config.toml
horizontal_flip = false
arch = "dit"
cond_dim = 128
norm = "layernorm"
activation = "gelu"
width = 384
optimizer = "soap"
max_precond_dim = 1024
one_sided = false
grad_clip = 0.5
steps = 8100
Rows from block 2, named by matrix and row number. Rows with one number belong to one attention dimension. Each number is 128 + 24 x the weight over its row's rms, rounded and kept within 0 to 255. All counts start at 0. Numbers have three digits each.
# q: attention query (model.blocks.2.attn.q.weight, 384x384), inputs 0-127
# k: attention key (model.blocks.2.attn.k.weight, 384x384), inputs 0-127
q.44:125138146132171130144078131135157139180149127146140113157133133107109129089139168102146111149125132126136152163106142149097116092146108117115123134118113148124116149095136116169115156113125098155135100083160170038148152110120172150156161130122114151162130114145079110138091159149131124111106136121105158135156130160104105147098097131128114097084135156088090114117111117154119125246126
k.44:110153132148113117123096114112119088133106095122153113097148119130150119097118147149113118093152128134170153134127130099105130085150108126159087118128134137120115103113106132145133130154109084127129069118148151089181110130100106139141106089164146160146120143130158110149109137143087119144154142116096139176120138132150127196170150130104139127144118101135135105088176111140099106113142
q.45:113101187161112144109180118145131139123156083119147131166125119200089143184147062143140135132101119099118125096092150152130094090124124103136137138128157135127136108130158153157125091164128155112121153158132119151116115156116121141151142097165125101156144144146128153154128125132123128136135128100107125130103089142096123140168117144123154118164143132148135118150158135121145138103111
k.45:118149103140097154125106124123140120118112159128119155137148144157145129168159129084145088116144152102149112139116061117163150156106092149093083091125136142109127105150123172129124141129175140093165141093121145113163152145122085140189117118131124146134144112131133124135139157148097194180113144118114134102121100088133117148129138105117136156153106161125135118165155146136117135090120
q.46:070115139111150177196088116112128132080138127094123160127102160151169103134064154135106124127125125144109112115176097144096110122130095159138108127151124113100123114055124137126126133115143159119140205189128107163124138102120127144154178122116176147114122140116087140147132107115131100192140113147104138130118152131146145100085140138141112109106128150125071168142113123150105124147128
k.46:137074101143130135093092143126114138135135153126102126138202121102071157099114132173128137125143137107162128124088088124123143140139104125106096123164156121125148117139116134102152131153109106144140062091129189114112141135083141143117125158134111145134141133120131171103125160121146094167106130111130141116129157079132124104162126150132130122142128141112122110112167133192121137102134
q.47:196160090134137139161124093125097116138129128124118126137123129113095107119059138125115159135151130150105130143107054123134147070171110139097160134144124155151139126106118158142119146086138147150125137154148138139139145132131105149214167105117119165139179153143192137115128126125109167146118107128176126121137113116110140143185127133127106090134153149126127122160107159143128093165139
k.47:157116087107168135159129139109141089146119111130118128086118108100139158098154171151131095150168139115158115157158153179137153166135181123094112144113147131134100109137133117100132147169090132121128178182143135129135112116121131130132107120135126134106085119102153134167120129127112115123158113144114124095159124157141149138125124136133112137164135109103151099124135150174079168118122
q.48:071085179142101143111076112130112155106114137143117155127110115125112141115117152098107130106147134093134133125157196121119137131139149132140123126112125138117120120099114155140085084106143148119113123129119136099144146074130150147141119139193117122176082145139149123125103143106089091060140142135136126141138094143142144137085127145076141102127109147123122125088114095132129140123134
k.48:151134069111158066078060104123120168091121108116138098101142117151141085075134125116125148154083116125126125109089085135125138093116146134126118107130102146116111141161127121163123132139123100122116049083116156144115120148078101130134123132158152126133179170149151077123115144140130124141121117130113102190127129095132145140122117115167110130137106133158130144146155123112154117126151
q.49:136100097136113147141150143135149145180103150150166142110168167106124112137173152131130124099128099107132139149130187131139143143155126161148153153190151109148122147148155158109149107160083150102127161122114118098138124119123135135102166125077125135117138123160099170156152150147137121172122065126130060125139094141126121134103140155148101152133139139126159138054141138122116157108117
k.49:162137179086096178130157184139136100159124141147159130133136132132134115163137155123177133118096145143111107125142174124121147132153120135165135141117124123134116119123146146107115146130097159093154164154155095168121186175154152137110152123082115128109104138145122137143121133148127135089127138124118159122139122138155139141149145110122162090132152139165151135148077138117113143190091
q.50:116148081146123118124148119132105126117141130107117131152115150097146161127141122132121106127128119120108115154146141135127131109116113112135124126155110129123166183127149177078158143087111142116110189125107130083110123141113093157111134141042099118091126112083120124117122149136150138138170085151119114148154145134126155128109154126162157147105145143156141124081123144141109141164146
k.50:120094147140139147165139168150116127142117143134104142133163118097084088160081164113158133136135145129110134148111120123149133154121142121127106152083124132170128146080151125136104151114152123120129158152149167113121121101113175120098154121085121116116065167113105153097145125142106070088085156153110152086140144136148120117142130117073124125167130120100126143095118099135160136177130
q.51:123163092127123147108176125111125132107116123122176138150147128167146144126080093126100135116098106121121109128139092159130134147153135133124129140148132119131135162133161116139166137131103125131110187129102126099108097153144171144118135124107128116096130137128172136140140143110112087167170062115126127101124169104135129149119151101080114166216113150137127137133091122144136120122118
k.51:114084160141163205133149134140143099166150148171122123111159143093163150168129111100153111122106147123094112122140104111120118197129138135115086149099089124153127132090159147135100097111135121120132196124101109144085125136108177118128151148107148121095108108134126143110123160148146133148135104149148148071155131130135124080098116121142148140103111141124089138159073128131141137140137
q.52:171123107130141088104152139112110121155124135119102124149166136095139169134112128150127188141153141154115120120130053113140157087138102154141160129142128116134133152114138123170147137154105119110136116106119078081127114133131083157131112156065120119098124100133046134089125139088153151194130079109148142116148146086143107144141128139121132136148146152141163126216132111137144139178093
k.52:049127212139121157174145160099148114168141171132113103141127102127124120123099157125144049119128129124116113110117144139119160142127119102107138167139140134143109106173132118136138120155185118125159105163124121129132103163147147137139152110115126142124124106129147153135132137133115136079129137129106147091159122154132094113136157135146108131141140145118137104050107160137130099144134
q.53:084130199146154135135171150122139134136121154131125122144104107100105118173102176108096091102128119139139108150109129135069120110099113082106132127142148142113136127139124130123150135071145146116140119113135068149081103158121164147138116085120135129128126124105169141103160109119126156098116094131117161094126107197134128106152180183117121131116142132101095154082100159114116129160172
k.53:175101103131109140171156123155117098169111156136137120110155144131097157107143082115161162111146101108134132139125161117134145108062111156122137102070122154132140116120155131110103125142141121166128197103132193070142145119120100148132132137096108130121142141120088140130144152114143098119118168128140099135126141108112164133119121115095126103125154136131158142120107123143111114135117
q.54:079133163154103120126125153148100121151099150134109152138115139173192156120102132122157143097112120164154109103165122136119117109145122103135150125159147164133108110105120140102172136128146145125135096164123099137133123133136132140105120156073125133172142142138113145133158118138122054167120090133143101123138121117168148133138141118114144144113109104137096132147155137121110083123112
k.54:123089141133105147112132113143135140173133139113113132144160098114088178138127112119139111152134167108110101154090160161156141138135153091151183124185169099170111146124124114132100164147179149129137120132121159116152137157126131149138104137141096122120110112101139114087111157149113120120141100148140138114123093085169097092088141089139122129172153110120127158133092113124148115090079
q.55:109147181122147135008133122138164151107146106103111145122119115134140122161101103139114099155107156124136136097133056143143128127141135109104128128105154096135133114172126163115141136099103140159138109155138124111108122176147112119136142160155119131109117140134193122141158109117141102153116093108159139103125133126133134118112141140152119179148133104115109145064164146128132132091129
k.55:142088147121128136188164156103124106147116133122113113150105148114140135136088146100163099132155149144122097148154142127131113139113103160109136132085120118179127136126140164118129119116184138128138221118118135108111096119140166125115134117126148102112091116125088145128130149141116169151122099152129106018112115141119087140106130119143140140129107137125138126104092140122120113099125
q.56:129129152131102155180124105140138142099133100174122134115120109175131141127147106119127090147112159114100127157159159140159122154140118089127128112119124151142129077146119097118112121120116152101121192160156157163136094131121138115122113120129123155147102146134114144137122125156114102046169135123137092102107111097093129119147142108169131108147117123115133105121166107127133118055134
k.56:157160068155160154113065159098125123104179099125120142155151144133148139101165134133097150131179116116131137131141070102139155129133140153135080088161151123109131128085082086137112150146130122130136090131135107152134152154115123176151127138134125187125131133092128110131131122113110104187116141094113118173109149147111131184124136131129123111128138118106128135165117125170120124142114
q.57:137109109136130143099127090117073115132109161124104119154105131120147186106107153166139131127116136140091103146180158135144145108120100127134135128155127100150112162141144112126131144111111165111118125114138122112127127145097146121138111154096135111089126141137118104107113130121131143132142106147147092090147111103129122117133163074143113143122156140141157114145125118082129146068142
k.57:149149170092141183103132156086116079131117134137132146123100115114146143133145100133106139145093115129066154112183141136112132122128129168104099160163116144090111112125122081112139118179128118137122145105145138140092096114144155147139129132119107107098083180162174098118154124145086083121089110088146111065137123133119146142105116109161168114138095111172140093110090153134085108134104
q.58:145140141126133119114127128132143122110125124130111119130133165129091074146124170180139117112158111128120146119083120129124132142138144128135119127150140131128111120147129122125123146136134130146121153142135132186159127132126100119135141091156191155116134156109159115162166135087132163111124157154108119110126135136139141117124142150106117126137109130092108132154118115148128123149153
k.58:118120115114137167130109139142107129147098110089140151140125147084163164168161092111112141114081146122121118139137117129127107117117129132134077121105104089160124111084150094136109134127076080136082129148132125154105148080109117098107080096161169100118161128087131134123141132092163107144094091111145073122118139128113110124126077138133138122103153135103135128116143140091138064141119
q.59:084126107151113138038154115129120140112134103126118133099118126082107100122072170110104122136083125099131134114097137126119139142129168135114138139136153115132171142162145160115165121146105161130137164144143103104105102109084212144098134176110130120093137107140187115167145127134094158107164136146143124107097121108139155142110165123141126147140123098133120166085151126148131125091117
k.59:151147084099154151167116163145107118118100136109110101131142139096122136125169151108136146127128100172109121133082096114157089147132091151117083129081101159109079105151101142127096147109129137126137180108080179132114147107119120150102158134107133130096125168112132165135101138119189113154121125112115125087166112146131099091097098113126140155069126158130122128173085127131126125102115
q.60:152128143126127093155122128102106160133159098105143144135126141133150105147140137137125151113130133122126125149154167094114145135108112113146163148118118088110120102066123071104120107111127123144137160059147130147142114129142143135125141142118144113119157106107162126102122130141151094130073172101132148174111163191172173123125126145124109110120097163144096145191068129133136104135126
k.60:128107125148121180100105077121158140114130153103108137168164094103100164122171130120156113149112126155162142138142077136123127099136149146096106114134130100100120135118110137127104132097132120134162102176131186152170144123153097130137145115123127113097105113145100119162150098112129128205102121143119161144060123104138154139138134123156118104082159106164103147168160124163173150116130
q.61:069136078200128159082102136149124112156183104122109124149131107141111083155110120070157124130146155111144158093154131124110180117121104113122105095133114133142149091135137187099144130078131151131142129132126130108152132092104115123116117189164108132140117142117166110166095125075146102130141149125142128165134097154148088126078118070132143119087145146147130133135153110119134160117118
k.61:124138087132165092122100124102142127072127092122152096120121070116135107065139198102097158148108137131157151108125127113124104094142142145136077110126138150116085124116093102112174130134126116130111126122152152130164135122155197172116110127087172125118124115123127115103098107144098157165122121113094121150149145099126143135139094110107112091170154120119102158130144149169102136112172
q.62:095142145103147080182113117112125137130144114149129128117159120122094131119228151128130133125096081135111174128140112133133150099157169119156147129118144163100117145098097139106136147157100108125149149101106096137182125128093090101119129147117135156172145148133141116135097078140141145076100139134075150134108120133113158118142119136097143104100139131114126118147144119148128113162106
k.62:118164114130114123091090101102158156095111133130119144137088112152079132133116164139101140140148117112160141126107134134086143094153113126144152100111142141106146116142079135128113126158103126118101068150119111065181135111117130153172124093114107159109171118119160150087120118096142095131076187146063132198113134155141151163148165097126100115158130158149152111111176151116109141126144
q.63:129125113114112098135115107128115126150118113144119130140157129121110132120155142152145167121157147124113148115101041121130162098148109175098134105119133130147111141137136127146088124127117036144122053129105143122139157095148147128106102110180107170150142086168140113106130117128127110170131178127147172125146148088124116113153122161153130118135120104142175153162143134123117124175145
k.63:090129165130122112155106120097125110124147136136120108130103123125104105076186131145143110125180115137177165119171181147146107128136117143121178136141126138119127102158111157153161167122114117127151151121130104109152110137134154105100114122153106142140132107143167118113124098154115126129170139110122146132171150176139101104159127149140132179161111108124139136062151123126136144084145
q.64:164147122108110135144166118130138125162177105096141137105061109152123149147122112072165138127100165135166125136151159106123127153118121155118085124100133159135129135127131129139151100139124143092134069140100115117123148117135167121123151145140144155148126106129113138119123130123117131127120134117121125114126161117158130083113099123148088152153133130123115129124135105123146104105126
k.64:130121138153087126142116126100135120142184118110118111145116133142120102121150174147124069123146146097183148135171189154150133143145143138123132083145090180152142127140136167114165114135132099089127151129152115132089121139109109132116142089092167162163085075104153131140126120117142117077104109159105146123162137129116096119175141168109132161119167146128085108071094134156121136128115
q.65:111149133117118148238113135130134128160147109141114081132171156115103134106070168148122098118149124135126153130080138118164124138110124113126148154141123135091140166153135107128115142123138117110122150085148145116119143166132120140130147124112171106133143125116085131163154113135095165156135118169110200158115141144120136139093134085080127142138121122134121109165124149118115140155105
k.65:143140130120131173096143159145161139088151131149146134119138120080153097104128140102116106128114104125073131106114155124121157160120131138119093103116161106142123147135118121149132120065108087143112119134151096119121103144139157145107128110139118071143078176069113125148123130130085143118151144122136124103125094133125118119130069114091141083127130101166142130122120107140131100089096
q.66:125146066141109109162118158097166142136118188157119090122133133106114113141092128150128141141134115089140124144127154127150130159152127128136158102150131106150125108121123106117116117083114157125146147148127145152164137114095136110135145082085170098130144131137140136161154141133115134128108138118144140127150172165129156158165136144117103144033116168112121131122126160147142174104150
k.66:128167138137148120120156124125090130080118137144129116131122128152169118128052162125116132152141130107130099099066180127135098113160128129113159148151155147125157107153138155145176125156129138165160151124122160101131129133141146133154098114086102104126116126159112085147110086149135121130159138107132150126120161151113103139114170153098094128119116139116146160125143133136120138125124
q.67:204121103124128140126117155114124134115089147136153133122141154078158159132053153111130146112144086105148137136113181127125101141097158113153101103135141114107112122181130122064114135138133121142155154164112127140128107134111138124097117200115119151130149118127048151143112132134124129139103107171136153104141124141134113119180125157105124161075127121135120143122141132134122159130142
k.67:153113134149136087142181148135151138132099104125138157109163117078171098158080152174128125123146130113137128144087189103091110128097135069114110135148134124150133135151133119157116110131152126100132156143136117136135100120165159145145164116128123086113119127148133110123140131142113147114157147128104126172106111153126137152202156097082111171139156148135123124180152136109127130121110
q.68:148137123144132081160120137144136107151135125132119115086109138129093167125075154069138102147148117120125124124087187118140158095127129115134145100121159117159149126136145119099143154108142124111122116164145133134134150088128141122143153149148112141145148130163106156132134121144124140105115152151157102131158124148124162143167129139157121159138129105115085127153137128116126129150088
k.68:141091121114103102141127144116143122162168129148155141129164120129099117150057091146121169096076122129102139134147141157108140116100098150138136169193135164102123134065118122146141073120136126123164146139145111115145121138124149122141131128028119109135138153125126095129104164126103122158117133140116137143125105122115149155184127145134140144170099114096149134200107113147161140161106
q.69:116099092145132087056134130124142131180136139118126133133195145102204125126114141126137119145118108126139135115108075182157158112150103133124131145203136121147139121099104165135121128125101089144125160156143154138126139111145197109167142097159155113108204109131132172143118147170159117166121101114120162133094083107131137125131168129139143113070114127120114139135112150121123135129146
k.69:153133088118132104136098110144097101088130130135092131127137120191107137086132148176111168134096105117157141073111167170122107128135089117155171162159126131097114130165109137116115139145145112116118156109140169146130154122154144143128135106128129147116139084141172125149157138136125091124164115121139120139097156093109147134162159144108152108140088149118087119127106104139155127158139
q.70:157127141103159158195153114121133126095110111118141109114147102137139091105105142112151094087130109126112172140100091118154141117131131123119147146133108111161147137128123106117157131136177132121128163137147130139075129121135189130118151121173128106130121147130066098150119115152120180140170106138085118170137143149131146095134123162118160100155142115136095112154159125154100135096115
k.70:126112132127130141157109138147101153099156119143157147115176130118133072100077116153095140131118093138131163147139147095103133109125144156123130157132165144123139145125128180163143143105124077152130171146108121103110114135129189142098121120092100154126127161122110110113106118147109180137151105142118154086088132104119119094110119126164153084133108132119117149138127125146124115128119
q.71:124125130142118148149138146121121141129143133129124147149130115131108181130125131070133132126165147105105140132126093130149146098110136121094149118086120150124103145088117112103140123146114099147102064107141127104121137125115099131161109167130113123155106084118111094115109113140142142147143162121108119160114105157133123160106115146167148103141085113119121097105091111158122154168115
k.71:068144133121135147087105138144128131143134127106133125139137135090114112126175123113149137139106156115125120122125026121168148132132131115114100128060134148129137137087155130133093174101122137107156068087137162104104146122090149147126134152127071101139154140102105133154127132105142132154164147138132110177169156105132127165112123157140143075157147110101138118155128103134149132180118
q.72:128120132093138171126140117117150113143122127124071113179193177131158106119086148149149166122154115104153092099110137133168118116173109137147151146092137156092134086173134117153144125096099133133173184187137191089101126125148153116156099169168143123121151098115109151131110113163138144190152091177128160124127121116137126141111145150152132120115136120113141109171106110131151141078097
k.72:161114135131127138157117113158125142098114135100131128138179131102147111096103085131123147123161142111133126098097184142156143133131117127090140128097176146057113146126132138133166150122131124118098167148147135160168123137124149170143092130089112132105148138123130154159140149099078133136168108149108130123103138109124144114150164102114169132166127151140143116138155127110119165141140
q.73:081151103127153134089163127112100128136146122123143123113122115159089060125166118164079116155095163097111140100139118133119151144154120113129149133128132128146142132078101157165135166051164156144139149123130132100153143147121142139142152074121138089108104138148176097154122118111102126106132162098109132126125109141137108129089116114145128141108160146093133128096109116123131146107129
k.73:126112097143120171132133162119073168134147133111137108105145118144110158063138146102140097162134127121127139107165134101127103141164108139092133135147145097128160150123133153114125145145110143164144161133132136132149138143112108122142134131155098138141175128111143103115119115142133139102144074103126141092126134147120128110063120170128141098151123150169135126128130148145120104154137
q.74:109146063137143100209157143106144122143130132133175134132070123073098151136153107092111135110125111098106115160137215111126112129152095148134132124114138108164133122176138145122152144158126170140098131116132130119115131142113075141123103108090144151135113120140102139102137128124131146051121115156154118115156137155144114158139094116116140171111137137138124128119115128100131166105133
k.74:150142161144127114156133126153127152132131136113131124143134121056140131144129141155117111130114112127142128111135117119130074118118130142138104133129132139144159127161152135137140130109101145093115122127078103092134167155096139146129149105152154123094102100092061121145119154129113178077110134146077128147164111128137109117148128136131150176106181124117118132115126126112112167077141
q.75:131168144133115158149122138126161135088149121113171125119080114170110111156108100118109094144128156153123152127135134128116154125123100157145120131168130145091097141093139129198115097123109089137137169116098147146139154143117116118118101076084144155104129147086189100125159112118126112116145149141132169124121170124104137131142111080166135109063140135118182135143153100097138127072162
k.75:089132117174107141122171166097118137118108164103134116169113124097159143108057170133132131094145146147118142121076143137110115154129128127102115148093162104121121116151169125119114156100110128119097123089109123140113180127122109143146114108158129147122129104164184150089152138115105126077142101128145124108135140109131118104118123162103141150122135091138139129092105109111117163106154
q.76:132117124147116171092128110152138124130140111100155121121094144134088161146128109090162132115114118154111124126165113081113124174111133123139152112110120140124086122122118097110125139180101127123141080117091100105136120105096127170129106101125126110144124141192147134160097132144137125088085171139114112146124139098110142147138110105139118091100151115099150117163111116129158116133122
k.76:109117113078169120163124158098156137138157149116146140097129156131144175153181123116146101116153156135148139135155081110141121126143132139127132120116098118164142136145146174120119123122164124119135073163172092138134121123151144159127152159130137128161103130109080139144156143117164117157100133107105107133117123127134154111093138137136128141146120146084082135107135136153130131121161
q.77:138123087111136114154116093105128130131134119127150107097132120160180105122124130063108156169110120132106118112065119113111170147105119116154160132156173157106119147127152119183149076200123110118095118109104156153137154113118126127150088119142167129152150134181131150141113127099162137150117109141144136154091134105134131144149123147125110145072127118132172098132132132115147104160111
k.77:074131137113133142169117135158135102129141107122115137145143130124155104150165103156123134122104138143150132126047130143102119116089144150157106140137166147124120135138123153134107152113144139148142127100124111138119129142132105138070167138132104122089096166115083140126141098089170110154118162113164150112111095130119127113150114134202099118114099125124121142134148129138143146120123
q.78:108118163102139088111124107138139123132103100113112147128166131087127147125126112145133096140101127156102111112121051092118116118105104148109097140165136135113121130137134161153100147169119083162115151090127169099116139118099132161145155128142108118124103163132171116101131149095154120185098146153144102166103146096115121131122144114131140123147131122140114113127163129130101071130132
k.78:118123109158118164105125141083157121116114146121111120098100112122118171124147122118136137158149131158081123141137077148119124135136122135137099131145119175135093139120149089098078113106149128177119138109132105157082113140120102140109104153144105126109133153132132136095132186134131076142158114107135103143116111102147166122112123138059137129114065128115102131150082131100148120162135
q.79:143139145127145112157136165170063136154119081147116133087129134120109155130129117140126091093114145136152113129081164148110122129124102164148154190032156112119136108160124151135188144160116095145137143164123122078133124123099167129119142168134147149145121135112147132120123096133145098160156120120110168117113121135112165114095104115138144089144121126137131137147106117161149122082092
k.79:160137129133181186121166139112131123061132110131121081137132118136145152147113108137142126143103155137103090146106157151156171125092155140095122113138179138136094133150092169127166147114149134165129095115129136160138117134139122165130081136127070129147075186127142138100090166122091108124108084098126127087152138141105128169126149144147109093106114100137123135079130127133139124066146
q.80:120142138135136058170103132127164136132119147116101094158158161115083130134120146169120116122166144144129113120132180132136133164135124136108115123130162111130163096123168119178133110113136127133163161107100148149128155104107087132110124108095118114113118155122135170115150141107134137110107130126178160122145145125118106168109095103134102141128150123100132113159147103107160117118157
k.80:171171166163125130106142124106124126069120116137125150144118131113128104127134115087134121139127147123119086104089110134110130137182150110107124149111147144118155110102124087159167155139113083153109136168145120117130110130171132121151107111139118104115098126112126136115157107139114063131150166135138079117182117120124117127103128137048126169112131123159127152151143151118123132093130
q.81:118145095111104113129153131126130138145118156154127139154141157059168174192127135109134160139147148146099138118177129135135110141106153127122126101128155097115178124127145120115109145210104173143122110133145137131140160096103152142157096166079129119136154117119151129137107106101165140104098100126137152147100135119108137147096109121117125118084139127121168131142129126137123134154089
k.81:090121115112139094152101113170076105168169120149112133122124134081116087135192139141138114160127137131148111151092118121142121127107099143137116127058133123138132143115158154121098106104084120149127077113125116137095116123104113145099126138141097126122143103136137136134144140164137150104143142146123165120119142191136171156148138152180133092126139124132118159102109132136126113106115
q.82:122163176097157075067163097091112117127121113113148117144120102112133147122101112114116122143105156126141072129100098146147141131147104123125106130148162126141145128116115140120135129166122132114133114108117119163125091096126235152141149103102119142089150154127110121095151145139126147164111133108146097098145158085145126068089149110157091167162133117144157100136156131118125146069118
k.82:176147087135122083107098097073163137079100122124127122113123132164123149140101127187109104112124127085157084125112199154126100113120131119135123109170164170077090109111096152148135122135132164128112161112121120118166115128142113103103139098096119139099103137135138123141155112128110129153173105165134138124119120116152142147143180101073094169114146130141136136133104141136156118068136
q.83:119121123106123089171131171122116101163167134149155116099126147146169115127033084118125102114155117100162147125103173114165096138130126084159138124112113144145131147144115117097149149072181114118137099146140119102154109101118167131143172177154159121115132119152069171145131133149108154172102122184110186091120130178112111120158108118161121109104094127132122134112120145131117156116140
k.83:150138131148106140128119121174161154083117095118119163136176138106123095113114143147157094108120104121101124087103195117131146087122136156104068130157136159123133138148141124099119134133139158136127117119096119175124133108097184138162151119059113100151152115103153118141114138118141123176177117142096136132107107122121123142144100147117149099160144119126113123200122113129109165149110
q.84:086152096157142059187075091144131119160151122119114121131179123120139136136134119137105141134127112107095095101110178120137124124161124129140149112096155126111123137167086111134153138108090107128100181118100162111092149111123136143175159102112174144130153091108145098132144107089133115160115121127148166109130137131134145081091118123092138131110105128145127147115067113118136127135136
k.84:152143128108146158130160112113164113138128090127130128168165128087155097140113123093151145125166137138118108124161095148164157131113132120112144123125135157141107176113139142096119162081110140134125105153136138118146165133161146086079108150186134113179163117137107162088110153108125111128107136155102099144162194118111115152149097123113105118148088123102111113154072134091101101154141
q.85:125112177144173169104156125159141120110133149159101141141138118121089145101179121117144148125130103105097131111111083133163130103157113129120119152177127175104136128106097198090132137085159127114135126139140088178123129160148125129142158113165095151145117143126109096128116121161119109182088150122111124089136106150137122120113160169144179110147103106140110136093109147135131116169158
k.85:160123105094116119103105108114173162203127147095161134110147131161122121138135082133148181117147147125140152136165082128144136151127113138142092153183082106130117118105148165096107132157118135137123172141153136174125126137119121121107135155152150099137164158102155133136145151124127112114130146134146126188103108104138159116157106121133122109142114126126121100174122123150144095185114
q.86:107116196116159122141132111126171150128111119142109109152145132136108149170157116130154158106133129116152140117098052133140111151144108113136093146179173111168149132097180142130171121096127133116141126129135169110131137132138153148127119123101120148115164148134186116117128120106148107194160113160125149137087132118117123143104181135159135136134167117126113098176121090133153099130167
k.86:149131104130143134134126154152143126144128147136126152158157129128107122138102114110143124096171124145151142123153138132139098139143128157117098152203084115101122138138159130070113123148101128154112125093140095149133159131092108089150080200092144135100121155160206155101155144116115116138125141158132120139152126125111086151120102117083106122167116166131140090185158164140117107123150
q.87:112138145161120152147160139128168129122139143156155114148136102081089122100101141138127147120150132084146139143147112151128162134110133128140122113157146140128137149089124143162151145029170122122141136091132193182135095148132115085113165088109130120130115141128130102101135133114105183131070179126151174125135114164142138115150125138140142099150139114105100104085123142163154131142177
k.87:165149122135108068124135140119122148147158109139093098152152117157159098084065142129115132154167121121135137149149167137095135131159162120106165117169112109111088138135111115076165137148138110086134136128119096106134152112114112127153098163082114100137132175146118113110115103140109157100163102153119147155120119169141114105119106121140103107162123145149151117160148133136126145169118
q.88:171135140145147110135147079130133110137158139124130104132203143109083141144084117117135076108145132099106130120130086102149130148141166112127110100120119135146141136126116202145132153096122133137103093113120174145105144120117136137125151076127139070132134112146159135172089161101141154179113119128127162167111135142152153101155127135125146127111145113120102146131128124124128156182155
k.88:155131104127160063103106093132160144154141134132113176104128144137121110142130071097142143101191154161153152132098102146085142146132122101126113143174108134102138173118124094102114132157148128126116137157172165162102115131141117097098115164109124148132150165146073132127155126106122095159106150161154073151140135122113078117120106130097094108185114129167142159204099129138126136169129
q.89:128170109085090034134145158122128106157176111136138113137132121176105149153120149140106103125107145119130148123108151116107175135110137131129126109149134120121129129101127137129151105159119145141125121138118162114157156118107106131118113118085145144123119139142112152144122122097141131093152142164143147088110148117121121127075114096133115129128147134132149103167120109118127141071134
k.89:117158147134109200125156198113132125110115133123130113141086119097108126142148126166119107116140143126104146112139170128119126127095143135134101113134142170159126144137137139143160143099113148146173139112126104121102100189142135106129103142154142090125127147124167140096109143128098129127116147141118132117148125101133088110110120114117149141083157118132131126131123114120156130129118
q.90:123111123111126148120128131117134130141128139135089132115167140164124122090087142074121122117149131101146142123145094117166143136113153121115143113106143142145140106146135148054119125078125105118123125184173114081127135130068177102121151128167130075134124115115059140142111105130130115154105134156142158155136103120135127143174140175084136131140108093118099114102075108165083140176083
k.90:147131103113154147112133127171121145109153114133152147116170140169122099117151133108135189136139124140106117077138142150112137127115129116131141130157121150139151139082132139109112099144167125147140164156150146115103107138136156132120144138080178142146167123126101121150113127099138138181143135072119113137118129109083083140160120149134119069157145135098091109169135119149100069202115
q.91:128130154146160106107158118125141135142139158138131114149154109119117143098136094141113131115144102093135119139143070154082103125142124149107122173194133137082116125122133108167096144089150099143148135099131139127085123152132121124099135090146083117123126122140173095110164132110094096158099183114160110154141103105152156117122141102093151117166112135113115138077151125136139089101126
k.91:160114121153089107113105106078124136127129133127101129127101097199142158091088122120120120162124086131129148128122164118114110163131124108080158108205150103091109104137104132103150089131087144110093102115106129163086151118112058130080117068157114155114137143163162102100147091139129160084082120157123105135146105142118162151111144129121121146129118162134117141107112161091127121155151
q.92:095119159144112093160124133136110121109118125138136124149150168168108127109129104168147073087137107079117117126134103153145099101145111146173123138101133132095131111092122161109105111097139121123151085136148133111123147126110074145111100129135092135098142172127066129170093133151150161129134137119129163146105111184149130132122115124158145109075125120128110120129107143125135161092138
k.92:168130137141189113074108135144112158132112132122113141142136118146147136103158126106129107121130138110119107105110120102099111154191142127081089154095155087144133133126116141114124129175129137152126088143185141168129143121143161105176099128109106080141126127133098104143145111145158129136113150111123111153132135108110100143129111105091154104168134106101163129203128098150150123151131
q.93:090114159119152167145128154127135115129109110126137151132105167109127165127142150136140152118142111109117145128100112119147113087140152130116138140163094117144150135125150098147107115083160105152152081110164154156112115127138075104162111143160132161130099151186147135144110113122137147070119112124130096116138107131135108122132132110085126140169126149104106126146152140125091133103119
k.93:163071170120145115109104135142139101144136147090144131111142140117092142124140130122142126104117133101124159136153081122090124172127101150124181133146081120134127147104149097135123110122127135127122100171131108109118109105091110117165185156102140145131168089099150134153130154102168161149148128133142118161108124120149146124079128098117135152160106121143158102160149118117099140122127
q.94:126119105146060137074145159119150110093132099148127113101101116087073146163150132146140107147089153127147132107160151151131145153120139100156094135200115127096124107147125150142193122129150130129133145136137125184170096135115133113079153136122120133134132107156115136155123111124101145107111128121094138096125136153138144142173138109150122114097129111125136146124095133126134124101142
k.94:182136114128128071175128100132099149162138117118159130101176129139108148108118119133117160085129147133147158107157136132140098078148103134121171187172107147105117135165135162096165117139125101127115135162114117081122140144154159127175135103146175127114086072133186107136120141152128109092083156132113137103122129156159141086130126141143132157208105155139111138149159193136159135147137
q.95:175110153134141105140101121121146140097108155125125140156156136088105116153112127152138162128128107112154144135160106105133094091113131129131116154105104127112115090127131144177118138126149124110153186135132164102109146134117105137094105153098113095134116148101155079129139132104116085150106113117135096144138137108109131133154117110103172119132118133120130128148193101108090119109122
k.95:129114161143094122086126132165135110118118137086113142142131129154198123124085145108134102145110084116083112102089159123100131148118152116106126137128159145152136125106134111111088157124134104139108100130127114163079116144099086132143127109146135149144166160159076104081144130160147152075142119122183123126141111124116131117106109124094081117099147105140135174121117135112141137157184